From a checkpoint of a small sound classifier.
Model: log mel input, arch crnn, norm batchnorm, depths [1, 2, 1], rnn gru.
Training: batches of 64, held-out accuracy 99%.
Rows from block 3 of a small sound classifier, named by matrix and row number. Each number is 128 + 32 x the weight over its row's rms, rounded and kept within 0 to 255. All counts start at 0. After the name is the row's rms in percent of the matrix's.
After each channel's rows are labels from the 100 clips, of 14976, where the channel reaches its highest value: "strongest on" is what is common among them; "lies over" is the class under the peak. Only what is clearly more common there than usual is listed. The data: single English command words and digits, spoken by a formant synthesiser in many voices.
# conv: width-5 conv, stride 2 (model.blocks.3.conv.weight, 144x112x5, each kernel summed), inputs 0-111

conv.35 109 [101 103  76 112 116 131 108  74 137 146 108 148 111 169 143 130 130 103 170  92 110 127 100 103 114 124 158 124 119  93 137 168 134 152  73 189  88 111  86 100  94 118 104 122 111 131 126 133 165 147 108  68 135 143 105 112 179 125 149 108 179 115 101 163 105 135 179 122  53 115 128  99 168 177  83 169  90 129 116 155 110 106 114 202  82 123 135  84  90  74 215 139 139 110 104 139  91  89  79 187 114  74 140 113 151  92 151  97 102 127 163  64]
strongest on: clipping; /ɝ/
lies over: silence

conv.34 117 [152 106  71 133 129 158 122 146 146  82 116 175 153 135 134 162 183 135 135 121 140 148 111  71 108 112 100 151 142 120 172 210 188 112 105 142  78 168 134 172 116 173 145 132 144 112 104 141 128 130 123 136  86 136 169 106 175 138 185 125 176 151  88 181 150 156 124 106 109 236 105 101 116 122 101  43 117 114 135 146 132 118 155 100 130  82 159 142 119 187 128 132 147 147 156 140 106 141  99 101 191 106 124 167  97 155 102 116  88  78  99 187]
strongest on: /s/; /ɛ/; /j/; word: yes
lies over: /ɛ/

conv.95 108 [102 169  87 127  58  94 134  79 116 124 144 143 150 145 104  95 116 116  96  89 108 172 114  39 157  90 142  73  56 140 139 117 127 178 150 104 146 134 145 107 105 117  82 131 158 129 114 137 122 126  94 141 114 107 137 103 129 131 136 132 146  99  74 128  90 140 108 140 159 144 111 105 112  98  91 117 112 167 163 138 160 106 160  58 135 121 115  61 183 112 182 135 207  70 122 164 186  75 113 139 120  82 155  74  92  72 157  95 118 103 117 116]
strongest on: /s/; /k/; /ɪ/; word: six
lies over: /s/

conv.15 100 [167 165 136  62 103 127 194 166 133 114 122 104  79 137 115 112 133 128  87 161 118 183 121 125 120 122  45 179 187 119 135  98 140 108 139 138  88 125 171  83 174 131 115  87 111 113 139 104 150  78 168 162 182 119 133  96 156 123 145 134  82 118 126 161  87 140 115  98 174  82 119 138 109 108 139 113 136 132  63 128  72 142  82 107 110 129 156  78 102 130  64  88  97 108 105 119 185 108 102  68 139 129 145  52  91 156 175 148 130 170 124 119]
strongest on: /k/; /ɪ/; /j/; /u/
lies over: /k/

conv.86 075 [152 178 164  66 112 178 129 193 171  83 134  58  98 111  90 103 120 154 134 151 167 131 120 234 105 118 191 138  59 135 145 148 144 163 155 134 127 133  86 147 158 145 149 115 156 121 108 150 149 155 114 145 157 126 136 117 152 141 174 109 119 104 128 113 181 155 143 139 143 126 104  76 139 145 126 145 149 111 134 116 179 142 109  97 120  76 125  87 144  73 117 118  65 152 129 144 108 126 142  80 114  83 123  76  94 118 153  64  93 202 168 141]
strongest on: /t/; mains hum; /ɹ/
lies over: /t/

conv.70 090 [166 150 120 117 128 122 121  80 119 170 126 127 122 169 189 147 130 100 141 142 171 118 169 105 128  97 130  22 136 144 103 114 108 149  67 175 178 104 127  99 128 163 150 146 154  97  98 161 168 216  71 137 154  96 130 152 169  64 187 104 175 159 154 130 124 123 150 146 165 141 138 108 126  86  78 137 131 110 137 149 102 124 176 100 118 192 115  94 116 182 161 141 161  99 124 114 132  66 149 122  93  74 142 107  97 108 100 116 162 128 122  81]
strongest on: /k/; /ɪ/; /p/
lies over: /k/; /p/

conv.43 104 [155 107 117 123 119 109 181 164 110 171 129 148 105 116 129 142  90  61 109 101 114 107 178  92 104 143 188 132 126 110  70 119 159 117 114  95 174 154 111 163 167 124 155 123 137 144  98 151  95 106  53 159  97 138 166 101  79 139  99 148 108 191  72 110 118 123 116  92 100 175 114 127  99  93  83 108 135 169 130 135  71 160  82  39 146 129 102 148 164 155 110 121 129  93 184 118 177  86  99  90 117 142 104 149 145 131  90  94 108  89  89 193]
strongest on: /k/; /s/; /ɪ/; /ə/
lies over: /k/; /ɪ/

conv.136 100 [132 137 176 116 163 166 131  78 140 148 125 137 166 154 133 193 207 135 125 128 210 104 147 140  91 100  93 184 110  96 160 103 141 126 122  73 112 114 131 126 100 141 144 156 149  88 139 142 129 105 146 132  87 158 164 140  92  96 134 156 148 136 135 168 120 121 131  83 167  38 145  77 126  95 160 109 154 129  79 126 136 130 128 136 139 137 111 112 144 158 119 108 100 161 174 101  96 221 125 157  78 155  66 169 175 171 155 150 111 133 101 199]
strongest on: /t/; mains hum; /p/; /ɑ/
lies over: /t/

conv.79 105 [159 149  46 127 116  92 154 190 159 147 126 175 102 128 173 108 148  88 108 134 140  96  93 148 127  91  93 105 150 150 130 121 127  69 117  93 147 170  66 134 116 157  86 135 111 145 118 163 137 148 144  98 153 163 182 153 128 182 168 125 140 148 161 127 124 116 114 162 141 117 116 132 157 139 103 135  82  64  86  65 112 166 167 149 119  95  13 170 161 127 146 177 123 140 121  92 185 153 119 166 129 169 113 120 156  81 126 197 141 125 132 126]
strongest on: clipping; /ɹ/; /ɪ/; /i/
lies over: /p/

conv.131 095 [155 152 156 142 161  87 103 141 170 113 132 147 109 129 125 107 119 183 135  84 146 185 141 169 152 124 125  86 115 138 138 133 162 142 118 138 182 161 103 127  97 160 133 161  58 117 113 156 183 129 164 104 116  66 151 102  62 111 207 175 151 124 152 156 186 169 154 158 153 125  92  69 152 144 143 138 224 167 123 125 174 135 130 123 126  86 172 167 128 126 112 183 142 154 147 136  70 170 152 107 105 136 150 113  83 161 117 135 107  94 182 151]
strongest on: /t/; /aʊ/; /d/; /ɝ/
lies over: /t/; /d/

conv.128 091 [101 102 176 172  70 168 180 205 180 147  76 154 157 121 111  94 143 144  92 152 157 140 116 105  77 144 142 144 117 136 100 161 186  96 169 153  89 132 106 113 100 112 115  93  97 150 133  93 166 139 143 136 162  82 180  84 124 167 102 163 101 119 109 178 136  99 153 108  50  90 117 123  94 120 108 156 150 113  83 170 145 161 102 134 158 147 148  99  96 151 122 162 158 142  74 119 154 120 147 171  99 165 135  72  78 140 136 206 107 135 113 161]
strongest on: /s/; /ɛ/; /j/; word: yes
lies over: /s/

conv.24 093 [130 108 151 172  82 138  95 156 126 124 144 110 138 108 213 200 110 112 170 116 122  97 156 145  93 134  77 115 125 223 128 131 144 124 115 166  66 129  97  96 112 128 145  90 109 146 163 123 158  73 200 144  72 186 129 154 148 151 130 180 134 137 125 123 148  95 190 107 108 135 143 173 107 109  69 129 108  70 125 137  64 118 135 119 114  99 103 213 112 123 153 123 117 105  75 135 139 152 105 163  67 109 169 114 124 135 120 116 100 145 152 123]
strongest on: clipping; white noise
lies over: silence

conv.13 090 [115 167 165 161 162  78  98 136 122 152 135 117 114 154  63 133 162 131 109 158  90 166  87 170 146 103 144 102 132  75 113  94 122 110 106 139 177 181 163 153 119 106 160 106 165 113  69 121  75 152  82 163 143 122 132 110 108 160 135 154 179  60 122  77  81 122  82 128 136 107  89 147 102 146 127 114 116 122 102 117 153  75 100 113 173  55 161 148 155 158  84 138 142 123 118  38 179 109 155 107 156 138  97 140  51 100 109 117  82 111 154 117]
strongest on: /z/; /ɔ/; word: pause; word: close
lies over: /z/

conv.27 111 [127 127 125 111 104  92 189  71 124 194 130 146 128 108 104 168 101 140 145 170 142 142 200  96 215 161 169 133 150 108 139 119 147 165 101 121 158 164 196 142 203 111 164 206 106 153  68 164 129  87 107 134  78 136 123 123 146 108 106 108 191 116 168 112 116 162 162 164 128 179 106 122 146 151 146 192 140 117 135 152 155 127 168 123 121 126 147 110 144  70 148 162 156 145 201 131 113 100 121 148  94 102 105 166 107 119 102  99 133 106 142 111]
strongest on: /z/; /p/; /ɔ/; word: pause
lies over: /z/

conv.7 094 [155 107 117 144 137 173 156 170 202 127 127 119 129  77 135 149  60 152 127  95 124 127 124 182 143  95 145 123 107 190 137  69 150 146 127 173 117 129  98 144 139 151 114 118 126  95  95 128 136 135 207  94 144 135 157  90 198  88 150 111 139  84 101 162  97 128 177  59 177  27 124 108 138  72 128 131 137 135 117 120 152 163 134 112 128  99 122 101  90 124 112 129  98 194  89 128 119 176 112 186 121  99  80 112 114 135 129  94  73 142  93 129]
strongest on: /t/; /ɹ/; /aɪ/
lies over: /t/

conv.41 093 [135 141 165 150 138 166  30 152 153  83 111 119 132 124  83 120 144 115  83 166 201 164 113 117 107  91 119 135 135  89 117  96 136  85 168 116 102 120 153 120 134 168 118  93  94 144 129 119 118 102 100 108 132 108 144 118  98 106 128 108 121 118  70 139 118 103 132 165 160 113 138 170 166  77  88 152 147 146  45 123 122  71 122 183 115  61 146  92 115 115 147  64 200  47 104 113 160 112 151 138 126 143  75 116  80 116 119 163  99 106  82  89]
strongest on: /ɪ/; /t/; /p/; /i/
lies over: /p/; /k/

conv.49 081 [ 67 132 100 146 125 127 167  58 136 107 129 135 146 113 102 151 100 110 114 150 131 109  86 125 115 140 135 131 120 182  90 130 161 111 143 137 105 152 124 148 117 137 142 159 158 119 153 167  79  92 120 149  87 125 108 113  57 195 116 158 134  87 127 156 123  89 105 134 130 134 163  83 143 146 169 108 106 129  68  89 134 136 176 136 112 142 114 162 157 191  99  96  99 162 115  89 158 118 227 103 145  87 124 166  29 229 113  93 134 140 147 113]
strongest on: /k/; /s/; clipping; /ɪ/
lies over: /k/

conv.60 090 [162 159 107 124 110 122 166 128  92 145 131 102 128 158 163 148 181  77 113 112 109 142 165 107 186 127 129 132  94 105  80 109  98 179 155 148  96 150 109 141 134 163 205 165 165 105  82 116 129 133 182 136  59  76 130 193 157 128  80  90 105  92 109 136 165  95 183 124 117 191 188 132  87 156 116 118 146 126 161 105 120 161 155 130 104 179 161 150 126 147 146 106 156 190 151  75 128  60 192 117 123 141 120 182 129 124 132  98 158 104 118 149]
strongest on: /k/; /ɔ/; word: call
lies over: /k/

conv.44 108 [122 103 147 111  92 125  94 111 151  71 101 144 151 134 111  99  76 129 103 133 128 152  84 170 158 152  96 144 130 110 112 155 136 141 140 105 103 120 130  99 131 174  95 128 145  92 178 143  77 126 132 108 162 107 196  87 142 136 150  76 119 122 107 140 132 200  76 192 156  83  95 173  73  83 174 100 152 167 128 163  94 192 104  66  92 124 125 109 119  37 153 135 143 175 141 129 114 198 120 141 117 166 137 121 108 110 195 142  99  97 133 162]
strongest on: /t/; mains hum; /s/; /ɑ/
lies over: /t/

conv.101 106 [167 179 133  91 192 145 197 119  51 134  96 147 121 107 155 103 121  91 126 137 136 176 157 153  82  93 152 109 146 104 204 124  69  94 126  98 104 125 105 112 125 126 144  73 140 120 130  99 121 107 149 153 132 131 142 117  74 130  81 137 163 106 112 116 113 126 147 131 131  98 155 148 124 156 184 116 176  71 143  71 144 161 158 143 129  72  68 128  82 130  89 117 103  99 154 151 146  64 127  73 146 120  47 129 160 106 145  96  86 148 181 150]
strongest on: /t/; mains hum
lies over: /t/

conv.54 096 [105 190  65 163  80 128 165 109  97 151 141 159 186 119  97 171 144 110 152 119  80 108 104  96 108 145 146 104 106 122  98 105 125  78 142 151 119 161  89 112 143 143 127 128 118 136  86 142 184 185 122 149 174 145 113 136 124 193 158  84 145 178 190 149 128 136 147 137 146 201 125  90  81  94 152 133  95 163  84 131 148 166  90 101 171 101 196 184  88 187 167 163 151 141 113  97  99 121 150  63 149 108 140 151 157 162 111 158 120 129 104 137]
strongest on: /s/; /z/; /ɛ/; /j/
lies over: /s/; /z/

conv.69 098 [135 156  94 110 160 170 135 116 163 124 139 119 137 112 115 206 145  90 167 113 174 143 128 147 135 127 192 127 158 143 177 189 123 166 132 164  93 143 111 155  90 118 167 121 139 127 135 212 132 119  96 111 102 128 123  72 113  90 153  96 119  93 102  52 144 118 208  88 213 148 179 137  71 154 139  99 149 122 201 177 140 125 151 117 173 151 138 110 125  86 131 128 167 112 130 119 112 114 102 164 114 149 118 143 169 190 120 124 115 114 181 114]
strongest on: clipping; /p/
lies over: silence